python train.py --encoder_arch="convformer" --model="image captioner" --dataset="dead-leaves pictures: piles of overlapping shapes" --train_examples=145000 --image_size=64 --crop_scale_min=1 --horizontal_flip=true --tokenizer="char" --vocab_size=29 --encoder_norm="layernorm" --encoder_norm_position="pre" --encoder_activation="gelu" --encoder_mlp_ratio=4 --encoder_parallel_block=false --encoder_inner_norm=false --encoder_moe="expert_choice" --encoder_num_experts=4 --encoder_moe_every=2 --encoder_expert_mlp_ratio=0.5 --encoder_experts_per_token=2 --encoder_shared_expert=false --encoder_patch_size=[4, 4] --encoder_conv_stem=false --encoder_depths=[3, 6, 3] --encoder_widths=[80, 160, 320] --encoder_kernel_size=5 --fusion="cross_attention" --decoder_width=256 --decoder_layers=12 --decoder_norm="layernorm" --decoder_norm_position="pre" --decoder_activation="squared_relu" --decoder_mlp_ratio=4 --decoder_head_dim=64 --decoder_fused_qkv=false --decoder_bias="all" --decoder_qk_norm=true --decoder_parallel_block=false --decoder_inner_norm=false --decoder_positions="learned" --decoder_cross_attention_every=1 --decoder_tie_embeddings=true --residual_init="none" --optimizer="adamw" --lr=0.00083 --beta1=0.9 --beta2=0.98 --eps=1e-10 --grad_clip=3.0 --steps=6400 --batch_size=64 --epochs=2.8 --lr_schedule="wsd_sqrt" --decay_fraction=0.3 --final_lr_fraction=0 --warmup_steps=120 --weight_decay=0.2
Rows from block 3 of the image encoder of a small image captioner, named by matrix and row number. Rows with one number within an expert belong to one neuron, the router's apart. Each number is 50 + 10 x the weight over its row's rms, rounded and kept within 0 to 99. All counts start at 0.
Before each expert's rows are labels from the 100 images, of 14976, where the router gives the expert most weight on average: "responds to" is what is common among them. Only what is clearly more common there than usual is listed. The data: dead-leaves pictures: piles of overlapping shapes.
# router: router (encoder.blocks.3.mlp.router.weight, 4x160), inputs 80-159
# up: expert up (encoder.blocks.3.mlp.up, 4x80x160), inputs 80-159
# down: expert down (encoder.blocks.3.mlp.down, 4x160x80, transposed), outputs 80-159

# expert 0
responds to: earthy
router.0:39 46 59 69 68 45 48 48 40 57 50 56 36 55 52 70 35 65 45 64 65 49 48 51 55 51 51 31 56 47 61 51 59 51 59 48 47 60 37 33 53 25 41 47 56 48 64 54 70 42 51 52 49 60 53 28 37 52 40 52 49 68 45 62 50 46 43 36 33 58 36 51 44 32 40 37 54 54 56 81
up.0:41 63 43 54 42 48 45 58 44 41 30 49 77 64 38 62 57 47 65 46 43 66 75 54 60 39 45 44 50 47 52 47 57 59 43 49 44 43 47 58 43 65 52 55 64 57 43 63 62 64 33 44 48 43 58 67 56 48 40 58 65 32 47 39 67 55 58 73 52 49 71 61 43 47 54 59 39 37 51 31
down.0:56 62 37 37 50 56 50 52 62 61 50 36 56 56 43 45 55 46 51 46 36 48 60 57 36 45 41 53 45 57 43 57 51 62 27 37 35 38 47 60 47 46 58 54 53 71 49 51 54 61 41 42 52 53 56 60 69 36 41 54 57 44 53 47 59 40 51 49 42 58 54 50 50 68 51 67 42 37 54 38
up.1:49 48 43 50 33 47 45 74 67 41 42 37 56 44 60 54 71 34 70 43 46 57 59 62 57 32 33 43 54 47 60 60 36 52 35 46 49 49 51 48 45 72 46 36 53 48 32 66 42 54 27 52 49 38 33 60 48 42 60 47 46 45 42 38 55 59 52 69 46 31 67 50 60 74 53 58 42 46 54 59
down.1:48 64 44 45 47 40 42 43 44 32 60 63 45 56 43 52 49 46 47 43 51 51 61 57 43 53 43 41 38 41 57 52 49 38 44 43 56 35 48 53 44 46 52 39 46 57 63 39 36 53 52 48 61 58 35 45 60 48 37 61 73 39 57 48 48 48 87 64 46 64 46 51 51 36 45 50 50 63 35 33
up.2:34 46 46 35 34 47 41 39 66 58 53 27 52 51 62 41 41 55 38 45 51 52 36 41 45 33 46 52 54 52 43 61 52 79 43 38 44 37 67 65 44 49 54 54 59 43 41 49 61 51 50 47 46 34 56 54 46 58 74 33 50 53 36 55 56 57 42 63 52 38 45 37 53 53 49 50 49 46 54 52
down.2:43 59 41 47 57 56 44 56 47 41 62 58 48 45 54 60 38 50 60 65 44 45 53 46 48 50 28 45 24 81 54 56 56 48 52 28 43 50 53 61 42 59 56 51 53 47 49 46 53 48 45 47 46 44 51 40 26 68 58 27 45 41 48 53 56 60 50 66 48 62 57 42 54 52 28 45 27 42 44 51
up.3:45 52 46 66 45 56 48 44 64 56 32 45 51 40 58 56 55 40 62 44 32 65 64 40 43 47 34 38 43 50 63 48 47 44 45 45 31 39 47 60 47 79 56 49 55 66 39 47 39 58 35 40 44 47 57 58 55 51 50 58 58 44 47 44 52 65 61 59 55 50 67 52 55 52 66 54 46 39 46 31
down.3:48 49 49 44 63 53 44 45 44 47 45 52 70 42 38 45 63 42 35 53 41 43 62 60 52 46 29 48 59 49 46 44 46 43 56 43 44 42 48 50 32 68 48 44 55 55 64 46 28 62 39 53 57 59 44 51 46 56 53 50 55 50 55 58 60 44 56 65 58 45 60 59 35 51 58 57 42 41 55 45
up.4:44 69 51 41 48 50 43 56 53 47 34 40 70 53 59 51 35 40 73 25 46 55 58 33 35 38 42 45 35 32 51 49 47 75 46 48 34 50 52 52 53 47 55 65 42 56 41 76 56 46 43 43 49 52 56 69 47 43 58 47 62 43 45 42 67 59 59 68 55 36 49 53 54 43 66 46 46 44 47 37
down.4:40 65 65 57 59 65 48 57 41 65 31 52 58 70 36 49 57 45 54 47 49 35 57 33 52 69 45 38 46 44 49 47 56 49 47 60 57 40 49 61 71 48 51 51 65 64 63 64 60 40 67 59 55 66 56 49 47 40 47 48 68 46 44 31 63 67 55 49 38 43 56 45 39 56 48 51 62 40 51 44
up.5:42 73 33 58 39 43 40 48 53 57 42 38 69 49 46 56 45 52 51 44 39 46 59 45 42 49 40 42 41 43 52 48 37 69 51 40 23 39 45 52 43 57 43 67 60 66 49 66 58 54 43 60 59 42 43 72 45 70 62 42 67 50 57 47 59 66 52 59 62 57 49 45 52 61 56 43 44 47 42 32
down.5:57 47 47 43 58 49 63 55 52 38 64 53 53 35 54 45 58 62 52 55 45 40 50 50 46 47 52 45 38 57 58 79 33 62 47 65 60 49 66 35 51 65 66 58 52 38 34 34 55 57 54 54 57 50 41 48 34 48 38 42 46 39 59 65 55 47 36 66 55 42 38 46 51 43 48 29 50 58 50 39
up.6:40 54 48 42 48 59 35 45 49 53 45 39 51 46 30 78 57 35 57 54 45 55 71 37 31 43 47 48 46 38 69 55 48 59 45 51 40 53 53 58 42 64 61 70 47 51 37 54 52 47 42 41 59 51 48 66 50 50 52 42 66 50 53 31 73 61 55 73 48 47 61 53 42 46 61 62 53 32 30 62
down.6:62 44 47 59 56 41 46 47 54 52 45 48 48 50 35 55 81 51 29 46 51 41 45 37 52 48 52 31 60 37 48 61 64 43 57 55 66 46 49 47 35 60 55 50 61 45 46 48 36 43 56 46 46 62 41 64 44 64 34 42 51 70 50 45 69 68 39 63 43 51 52 40 60 37 66 44 61 55 65 45
up.7:44 58 67 44 51 55 50 42 52 44 40 42 40 43 50 45 50 56 51 59 55 42 55 30 45 53 50 31 37 57 61 52 42 53 53 26 30 55 51 61 51 49 57 63 42 57 48 49 50 52 37 53 27 36 82 58 38 55 69 47 54 45 62 45 61 58 42 47 49 47 64 56 50 55 56 55 52 49 41 55
down.7:60 31 47 73 52 43 50 60 52 42 50 54 35 42 48 63 30 47 46 44 54 36 43 54 51 64 55 56 54 47 55 55 58 54 59 48 62 61 58 61 61 51 50 41 46 47 46 44 58 43 58 34 58 52 28 42 55 50 50 38 50 59 53 58 48 32 38 47 47 40 53 45 53 36 36 40 76 69 50 50
up.8:65 61 57 41 55 70 51 51 42 54 43 33 50 60 47 47 44 33 59 39 47 72 45 44 46 42 45 64 43 34 46 44 46 70 32 50 40 53 50 68 54 52 57 38 38 43 50 58 38 51 51 38 36 50 62 49 62 41 54 53 45 37 46 50 57 50 48 53 47 41 65 49 45 43 51 57 60 33 62 56
down.8:44 33 33 47 34 43 20 54 63 51 43 51 53 73 43 49 43 52 64 52 58 55 41 51 51 47 48 56 63 59 59 47 48 54 46 38 58 32 67 47 40 57 62 56 42 57 44 51 46 61 49 41 47 39 46 58 39 63 59 36 57 51 55 52 31 59 49 37 51 43 64 44 42 58 43 48 41 62 40 62

# expert 2
responds to: warm
router.2:61 52 64 65 44 51 66 72 43 46 39 63 53 37 44 60 57 56 64 33 39 37 63 60 52 40 55 52 58 37 53 64 37 60 44 53 65 47 50 36 59 54 26 51 37 63 37 72 49 60 34 56 68 45 34 66 48 43 39 56 55 67 41 35 45 44 48 46 52 34 51 50 56 48 61 36 59 60 43 41
up.0:53 43 58 41 53 44 44 44 45 42 61 52 39 52 60 37 43 60 48 54 52 34 43 48 49 66 51 59 33 59 59 53 54 55 70 39 44 64 65 47 41 38 62 61 42 47 49 34 49 24 56 52 33 36 44 44 27 57 58 43 53 60 61 55 50 51 65 45 56 59 47 57 46 56 38 36 31 57 47 43
down.0:43 34 44 64 49 55 39 58 35 58 54 61 55 37 37 55 44 69 43 39 43 40 60 58 34 52 42 57 51 37 50 65 52 57 67 49 66 44 54 43 39 42 39 68 67 47 60 60 48 46 46 44 67 30 34 58 55 58 55 59 61 64 41 42 53 51 64 48 48 51 38 51 50 44 60 36 58 67 54 56
up.1:45 58 43 58 58 59 47 43 47 77 65 44 39 28 61 44 54 50 41 43 41 22 46 48 32 64 52 39 42 52 43 49 49 64 64 36 43 56 55 50 48 24 57 79 49 37 51 54 51 50 55 59 58 50 45 54 42 54 58 54 50 82 50 52 39 47 42 52 58 47 22 46 49 46 51 32 59 52 59 33
down.1:60 45 54 37 46 55 46 60 45 41 64 53 68 56 68 42 35 38 68 39 47 52 36 66 34 55 40 65 44 51 38 55 58 63 39 47 49 51 55 61 57 30 33 39 40 34 31 69 43 49 46 41 53 54 53 54 51 24 44 51 54 37 48 58 48 44 79 62 60 45 39 45 58 50 51 37 60 57 43 46
up.2:53 45 48 48 47 68 46 60 54 29 33 62 60 70 38 56 60 43 63 55 50 73 61 42 56 40 51 43 49 51 50 45 38 47 35 54 52 48 47 56 46 57 51 37 59 52 48 53 50 51 44 34 54 46 35 44 69 34 50 58 62 19 42 45 64 57 46 53 45 46 77 47 61 49 60 70 43 53 35 60
down.2:54 37 43 41 51 41 34 31 51 65 58 31 42 69 58 35 62 45 36 75 44 47 46 52 47 32 38 51 45 61 52 47 51 55 53 45 38 50 45 66 39 56 61 55 60 37 56 38 56 38 62 70 45 52 51 48 56 60 45 49 44 58 54 47 44 27 46 54 41 62 67 54 29 38 54 68 42 37 51 60
up.3:44 53 43 64 49 59 39 51 62 42 36 39 53 48 61 50 46 38 61 51 48 63 48 44 46 49 34 42 51 58 60 46 49 64 36 43 42 43 58 75 47 63 59 52 45 63 45 53 43 53 45 46 42 46 59 47 44 56 60 40 53 45 44 61 59 79 60 70 36 45 79 47 52 49 42 52 49 43 46 51
down.3:50 59 61 43 54 48 53 65 27 45 44 47 45 46 56 54 57 41 46 61 28 47 50 53 57 45 36 52 56 59 46 48 57 29 60 52 49 40 32 45 38 57 32 47 55 63 61 59 32 53 48 41 59 45 45 42 49 35 34 58 57 45 38 37 60 53 54 52 46 61 58 68 42 40 40 46 55 60 52 51
up.4:24 49 64 64 48 47 46 44 50 43 40 60 53 44 43 61 58 56 56 47 41 50 54 57 48 45 54 36 40 56 55 51 59 38 71 38 45 47 48 59 35 68 56 57 50 68 56 51 57 50 45 66 59 54 50 51 36 62 57 50 55 42 55 43 49 59 49 75 41 62 65 50 45 52 54 36 41 53 57 38
down.4:51 54 39 57 63 50 27 30 41 48 60 58 63 39 54 74 51 63 48 56 34 64 50 51 36 51 53 32 44 56 44 54 72 73 73 46 50 52 58 58 45 43 51 42 64 60 59 47 53 44 58 43 63 59 38 38 50 67 54 55 51 61 43 70 39 66 43 66 65 70 42 44 40 50 48 44 61 40 56 31
up.5:49 56 51 39 49 52 60 46 54 52 64 41 49 63 63 34 35 52 42 58 64 38 35 49 52 55 51 34 32 59 53 51 46 43 56 51 52 66 43 50 56 17 49 50 42 40 53 40 55 18 60 66 47 43 53 33 37 66 63 35 54 57 58 47 31 38 51 39 52 53 44 54 53 48 39 47 48 57 52 65
down.5:50 40 54 57 50 50 50 54 51 41 55 55 63 43 44 53 46 41 54 37 35 73 51 51 35 56 46 62 52 48 56 54 41 50 47 51 47 54 50 51 47 46 41 44 62 49 51 49 56 56 60 42 48 51 55 40 52 56 35 49 63 51 46 46 59 57 67 65 51 38 42 44 63 52 48 43 52 64 43 53
up.6:50 53 42 44 63 63 51 39 63 63 63 54 36 57 75 43 54 48 28 53 49 33 34 50 46 60 55 40 49 59 59 49 61 60 58 57 46 55 60 58 50 35 45 46 38 47 59 36 47 41 58 61 49 61 50 39 36 61 54 35 41 62 39 73 42 48 40 63 46 47 44 44 54 41 44 51 46 52 65 53
down.6:47 69 52 53 52 44 51 51 39 36 46 47 72 23 61 48 37 37 56 49 36 61 34 48 48 51 50 65 53 42 58 61 61 56 44 38 56 49 58 52 47 63 52 46 56 40 63 43 45 64 57 36 41 66 56 40 51 56 55 64 46 41 39 63 64 49 65 70 40 51 50 54 60 44 42 51 65 54 43 35
up.7:46 51 50 46 61 31 50 46 51 50 48 53 48 50 58 35 50 59 54 50 54 44 43 49 47 72 59 57 27 63 51 38 46 44 61 23 44 64 39 53 49 34 69 60 44 48 42 30 45 31 45 63 41 51 65 54 39 61 58 44 48 58 76 44 45 50 68 57 52 55 41 70 37 51 64 42 38 46 46 47
down.7:44 46 39 63 30 47 40 60 53 51 43 68 52 68 52 63 49 49 46 24 46 42 55 58 53 35 43 58 53 51 48 64 55 59 48 60 55 34 55 48 44 48 33 55 54 62 55 49 32 56 42 48 68 53 37 63 45 49 49 57 66 55 39 43 52 55 60 48 58 49 40 53 57 41 46 47 58 57 56 45
up.8:41 67 45 35 64 56 44 31 63 52 59 50 49 62 59 45 47 39 53 67 42 63 45 35 44 59 45 47 39 52 51 40 65 58 67 46 38 58 46 66 43 57 59 61 65 59 53 30 37 31 50 38 43 59 63 41 58 59 57 42 52 39 54 49 42 54 37 57 32 69 57 56 40 53 36 61 45 42 65 51
down.8:52 68 52 64 64 61 64 58 47 56 42 50 39 50 51 48 48 42 40 43 45 23 31 57 45 50 43 41 43 59 52 44 62 50 43 64 38 51 44 56 58 61 44 57 44 58 78 51 49 45 58 50 47 59 48 29 41 75 51 37 59 60 54 56 55 52 40 64 53 57 35 38 60 45 29 25 67 39 59 41

# expert 1
responds to: cool
router.1:46 48 46 41 59 53 42 26 56 50 59 39 41 59 63 40 40 40 36 58 49 42 46 48 31 69 44 51 28 67 40 45 64 59 65 47 25 65 56 62 48 34 76 53 49 50 50 42 48 35 45 53 44 53 77 45 40 60 59 39 45 54 63 48 40 51 58 52 58 68 52 49 39 48 44 43 38 49 52 44
up.0:82 33 55 49 50 46 47 67 42 57 35 47 55 64 40 48 66 49 58 32 61 78 33 52 58 62 50 52 46 35 65 62 37 36 37 66 44 64 35 35 53 62 51 37 56 56 58 60 50 48 71 49 30 49 48 50 52 52 43 59 43 35 43 51 60 51 62 44 36 48 73 53 58 46 44 48 55 52 49 51
down.0:66 43 47 37 64 40 46 69 51 54 63 38 63 47 34 51 59 30 45 64 54 23 38 40 64 47 56 69 67 50 51 49 39 33 42 47 54 49 30 31 48 53 55 64 65 52 54 49 49 48 64 58 64 51 49 72 47 54 57 55 32 52 38 55 54 38 45 29 57 49 53 49 54 62 49 44 45 48 65 65
up.1:48 48 72 61 50 51 60 46 41 49 30 48 52 54 43 42 59 63 62 33 63 57 54 39 61 64 68 48 45 49 71 42 51 60 38 48 48 61 42 57 64 50 59 40 46 54 44 62 48 42 38 58 40 49 46 55 52 33 48 45 43 53 61 47 54 71 54 47 48 45 60 66 42 48 71 30 45 44 35 43
down.1:34 53 44 67 53 58 49 42 52 60 17 47 35 51 54 47 31 30 55 40 56 47 43 28 36 64 44 31 35 46 47 43 57 59 58 40 46 44 47 63 58 42 48 60 54 57 65 73 46 51 53 39 46 59 42 50 51 62 65 45 59 48 52 55 48 56 45 39 42 69 45 52 64 48 54 36 46 43 44 53
up.2:44 51 45 45 42 57 52 58 47 47 46 52 48 52 42 54 68 39 52 41 33 65 51 59 56 33 52 62 66 42 52 57 56 44 45 68 57 39 52 47 28 81 41 52 61 56 46 48 39 85 48 21 59 45 32 53 64 54 55 61 53 24 35 61 57 51 64 59 45 50 64 46 46 47 48 61 47 56 57 36
down.2:40 56 50 36 43 55 44 45 51 52 54 31 52 66 55 57 54 38 37 42 60 70 44 48 47 42 62 52 42 56 42 52 58 46 40 39 51 52 37 51 51 47 58 47 52 58 52 48 20 50 57 36 55 51 64 39 45 51 32 44 53 51 43 46 42 37 65 51 45 49 68 44 43 52 43 57 62 36 47 64
up.3:43 34 56 55 43 36 51 67 54 54 41 64 53 54 39 56 48 48 60 28 70 59 52 45 58 44 55 41 63 41 66 51 46 66 37 65 49 42 52 40 63 41 35 56 49 45 39 76 66 62 52 58 61 48 31 60 51 45 61 40 58 54 47 41 61 43 46 59 47 36 59 48 57 42 55 47 56 62 50 42
down.3:47 46 36 55 53 66 46 53 59 48 59 57 58 67 69 46 40 63 44 63 67 54 44 48 40 59 47 60 30 57 46 47 55 51 59 60 44 51 62 50 43 34 56 61 42 38 51 47 61 35 59 61 52 51 58 53 45 75 54 49 50 48 62 54 57 53 39 65 69 63 43 52 56 42 42 60 53 54 42 53
up.4:36 52 51 57 32 51 45 67 60 55 57 62 47 43 55 64 57 41 52 43 46 56 52 65 44 25 49 50 81 52 47 50 56 52 53 69 69 31 59 47 45 60 34 52 65 58 52 52 46 77 50 28 67 54 42 51 62 48 40 46 56 44 14 54 55 38 50 48 41 54 46 36 50 51 45 54 63 58 46 44
down.4:48 69 40 48 65 60 38 33 73 75 64 34 43 66 69 37 47 47 34 57 43 57 26 43 43 54 51 45 44 68 51 52 68 60 55 61 36 52 56 52 34 56 49 50 54 41 52 45 51 51 60 48 51 61 56 52 43 50 44 44 53 48 47 64 53 46 38 43 49 44 48 41 48 43 42 49 39 43 62 50
up.5:37 60 57 59 31 57 48 80 52 47 38 45 58 41 41 60 58 57 65 45 43 47 48 58 49 29 44 48 68 34 45 48 40 66 49 52 57 24 62 48 52 64 46 52 51 59 37 67 52 65 37 38 63 43 46 59 54 42 59 60 42 56 39 59 51 44 43 44 53 34 46 44 47 49 54 46 46 56 51 52
down.5:43 65 46 39 42 46 51 32 42 46 57 51 56 46 57 60 29 46 48 70 60 52 42 49 46 47 42 39 24 51 44 58 61 47 55 38 53 51 40 40 42 49 39 50 58 51 67 40 60 39 63 55 47 53 54 29 44 68 41 34 70 45 64 62 59 45 58 56 46 58 41 48 52 40 43 62 62 57 65 53
up.6:60 49 59 57 41 45 42 77 36 36 29 59 67 42 34 53 56 57 68 45 50 61 71 48 68 45 61 55 51 42 58 56 38 42 46 51 60 39 43 49 51 68 43 48 39 62 40 59 39 59 41 48 54 51 33 61 63 44 48 58 56 50 48 36 56 54 61 45 51 32 59 57 48 53 61 61 41 61 39 55
down.6:37 49 30 52 22 50 48 66 41 41 43 63 50 51 46 58 55 59 41 40 43 41 51 67 57 37 56 46 55 51 51 55 41 51 43 49 56 42 64 39 48 51 33 56 52 58 32 69 47 70 46 49 75 44 42 62 53 55 36 43 61 43 36 30 47 60 55 47 66 43 46 41 55 50 48 40 50 54 50 48
up.7:53 55 64 60 40 50 48 64 52 45 55 61 53 34 39 42 47 52 71 49 46 67 64 51 47 35 54 64 67 36 49 58 27 43 27 50 52 50 58 50 59 75 43 46 42 57 43 75 47 69 39 40 51 38 37 56 60 39 63 59 48 49 39 41 51 51 42 47 54 22 57 56 68 60 56 41 48 53 47 52
down.7:49 43 38 45 56 46 40 49 40 33 57 61 56 48 52 54 51 36 44 55 58 52 48 50 43 59 43 55 48 59 59 60 53 42 52 43 58 38 59 46 48 52 37 51 45 62 49 34 39 52 52 41 53 32 47 32 36 67 45 46 70 55 57 55 41 60 56 59 54 67 51 44 60 41 40 67 44 60 48 47
up.8:54 52 50 55 59 65 52 49 54 50 48 42 55 44 39 61 62 33 53 66 28 76 54 38 50 51 41 49 53 48 51 45 48 47 48 40 43 50 37 55 42 90 46 38 45 46 49 36 33 41 56 31 48 52 60 48 54 53 54 43 53 22 58 53 56 59 56 43 46 50 68 47 64 60 53 69 50 33 49 66
down.8:42 56 57 31 53 48 42 48 56 41 51 30 60 64 52 49 65 46 56 65 37 57 54 68 57 47 47 63 59 56 54 38 42 37 46 39 51 38 52 52 35 53 64 44 50 56 45 33 32 34 35 47 52 61 49 50 52 50 45 40 61 31 54 38 57 51 75 44 64 39 70 49 44 61 35 75 54 46 42 53

# expert 3
responds to: vivid; dark
router.3:58 44 49 54 39 45 49 64 59 39 43 40 57 72 43 50 66 34 39 55 43 69 60 48 62 40 43 58 49 60 48 46 46 44 54 62 56 39 46 55 40 73 56 31 52 53 40 39 52 48 47 37 44 51 39 40 63 56 41 50 37 34 52 59 56 37 59 68 33 50 79 40 50 58 54 68 40 40 42 60
up.0:45 77 45 73 67 57 53 37 52 59 45 41 50 35 56 65 34 54 48 45 46 55 47 48 32 54 44 38 38 35 56 34 56 77 53 54 44 57 33 52 54 26 64 58 51 49 54 62 50 56 47 41 41 54 68 53 47 55 47 50 49 69 43 52 44 53 33 44 50 55 24 60 44 37 47 36 62 44 59 35
down.0:40 50 35 42 43 38 56 50 58 47 44 59 54 62 44 61 54 60 39 68 67 48 50 36 62 44 45 54 40 55 49 41 61 48 40 41 50 55 35 35 38 54 34 65 54 69 55 37 47 42 53 56 46 45 49 50 50 55 43 35 45 46 47 69 66 47 57 60 32 59 64 48 47 53 38 57 48 47 54 65
up.1:55 59 32 39 53 56 46 33 58 48 65 44 48 59 65 42 52 40 32 54 43 55 44 41 36 64 40 46 27 43 38 37 64 57 54 44 37 47 44 63 42 44 51 51 61 56 54 43 44 47 60 50 45 50 60 45 52 71 48 44 56 38 64 53 58 49 67 65 49 77 61 47 40 55 50 64 50 42 63 51
down.1:49 50 52 41 55 50 57 49 54 60 60 45 65 66 61 48 60 65 41 64 28 53 47 46 47 40 60 49 60 42 45 41 64 58 52 59 47 59 50 50 35 61 58 55 58 45 39 50 37 54 51 49 62 61 49 61 72 51 47 60 38 46 51 45 37 24 47 53 56 35 52 47 36 53 47 65 35 37 58 47
up.2:52 50 50 62 42 49 62 46 50 48 39 41 48 38 56 54 33 44 59 35 64 47 49 16 45 50 54 33 53 36 65 49 48 68 43 52 55 49 64 60 57 49 47 45 51 52 47 69 66 53 53 54 50 49 61 45 44 44 49 51 46 67 52 54 51 68 23 25 44 47 43 48 55 44 54 27 65 41 59 59
down.2:37 55 40 68 49 36 41 64 49 40 57 68 47 56 36 61 55 52 55 54 62 47 40 40 58 38 41 60 38 49 56 54 55 53 45 42 52 26 43 43 55 43 45 39 64 72 42 73 54 62 56 47 46 41 47 54 52 49 50 42 67 51 45 59 64 52 67 56 47 62 50 56 55 44 37 47 57 58 79 48
up.3:54 57 55 60 65 41 57 45 37 48 36 52 70 35 51 58 52 75 67 43 53 38 55 47 53 58 59 47 45 45 53 49 48 48 64 54 38 64 45 50 58 39 50 52 42 48 43 47 54 49 40 62 50 58 56 67 43 47 56 60 54 77 59 36 31 56 52 34 59 57 26 58 41 52 62 28 47 54 43 42
down.3:43 57 56 64 40 52 43 61 54 64 40 61 41 44 29 53 42 65 48 40 48 37 58 55 40 55 46 49 58 43 53 43 47 59 52 53 57 37 54 44 57 51 27 65 61 71 56 62 60 64 46 50 57 43 32 58 49 54 57 46 63 63 30 43 39 59 60 34 49 41 41 31 54 45 46 46 64 63 61 47
up.4:43 78 43 83 60 51 45 37 40 48 45 54 53 21 58 68 33 56 50 48 45 36 54 48 37 52 46 27 37 42 49 42 56 63 63 45 46 53 46 41 53 32 51 52 49 66 49 64 54 57 43 48 49 45 58 54 52 59 58 48 61 69 51 54 43 50 34 38 55 55 38 51 45 46 56 22 60 46 63 31
down.4:44 65 35 53 45 52 52 54 41 50 47 64 50 56 39 48 42 66 37 58 77 37 50 40 44 48 61 53 45 38 58 30 48 52 57 40 45 45 37 45 47 30 57 61 55 63 55 46 77 29 70 70 57 53 48 44 39 60 45 46 70 52 64 62 49 50 52 49 41 70 54 54 43 42 56 55 63 52 53 61
up.5:47 69 58 47 60 49 56 48 43 51 41 40 59 43 52 51 49 55 66 34 59 46 59 41 43 51 53 54 37 26 57 43 54 71 47 48 38 52 51 52 63 28 41 62 53 56 55 74 62 52 41 57 46 58 54 56 46 49 49 58 62 75 54 41 52 51 48 45 54 49 36 66 42 38 55 24 58 32 43 49
down.5:52 53 47 60 56 60 54 37 46 73 47 57 55 42 38 68 32 43 43 58 59 50 49 31 32 70 55 54 60 25 44 27 58 44 66 72 48 47 48 56 52 41 44 63 55 61 56 75 58 55 41 39 50 51 43 55 34 43 38 60 42 64 37 58 47 67 30 53 45 54 53 58 40 37 35 48 68 46 57 55
up.6:44 45 31 69 37 70 39 47 56 59 34 31 42 46 53 53 35 51 52 32 45 51 47 46 44 43 52 47 64 57 41 45 45 53 46 49 42 37 58 59 47 58 61 52 50 45 51 57 47 48 48 41 56 45 57 57 55 50 59 51 57 42 48 41 54 60 44 38 61 43 58 40 47 46 58 33 59 18 48 56
down.6:48 40 63 49 50 68 54 41 44 58 47 37 33 26 50 57 35 51 43 47 47 51 45 54 37 35 28 38 47 59 71 48 68 45 48 53 50 44 53 48 51 59 49 48 54 39 58 57 42 58 44 35 54 60 56 36 49 65 52 54 46 46 44 62 38 52 60 61 55 49 49 49 46 34 32 32 58 43 60 49
up.7:51 51 33 37 40 60 39 31 54 49 47 42 61 55 56 43 56 39 49 47 49 49 46 42 44 48 34 54 54 44 38 50 63 51 51 55 42 36 46 70 40 55 48 60 62 56 50 39 26 41 39 50 58 68 51 45 57 52 57 51 70 41 51 48 44 42 73 66 52 67 39 55 55 47 50 59 42 47 43 28
down.7:55 47 44 52 65 67 43 42 52 65 47 40 54 49 57 68 37 48 57 54 40 51 59 48 50 36 48 44 55 54 46 48 62 41 47 49 52 55 55 60 51 49 52 52 57 38 52 47 49 69 57 62 66 57 40 33 50 50 48 64 33 55 44 42 43 43 44 43 51 30 37 46 55 49 29 36 56 34 67 49
up.8:40 53 48 45 60 68 50 44 41 50 45 51 60 62 34 47 61 67 32 58 38 50 57 61 45 50 55 53 56 45 35 46 55 49 70 48 47 40 43 48 45 51 57 53 68 55 58 44 49 63 47 52 59 69 45 51 59 60 53 61 53 39 48 56 47 43 47 46 41 64 47 58 14 28 54 49 46 44 39 45
down.8:55 37 58 43 37 32 58 53 62 54 55 47 37 66 56 44 64 43 60 50 42 60 31 59 65 39 60 61 54 41 53 53 42 52 41 45 62 49 56 47 41 47 36 22 40 34 43 47 34 59 48 37 68 50 51 47 58 56 55 43 37 43 36 47 44 44 66 52 48 42 56 39 71 46 48 64 46 60 44 50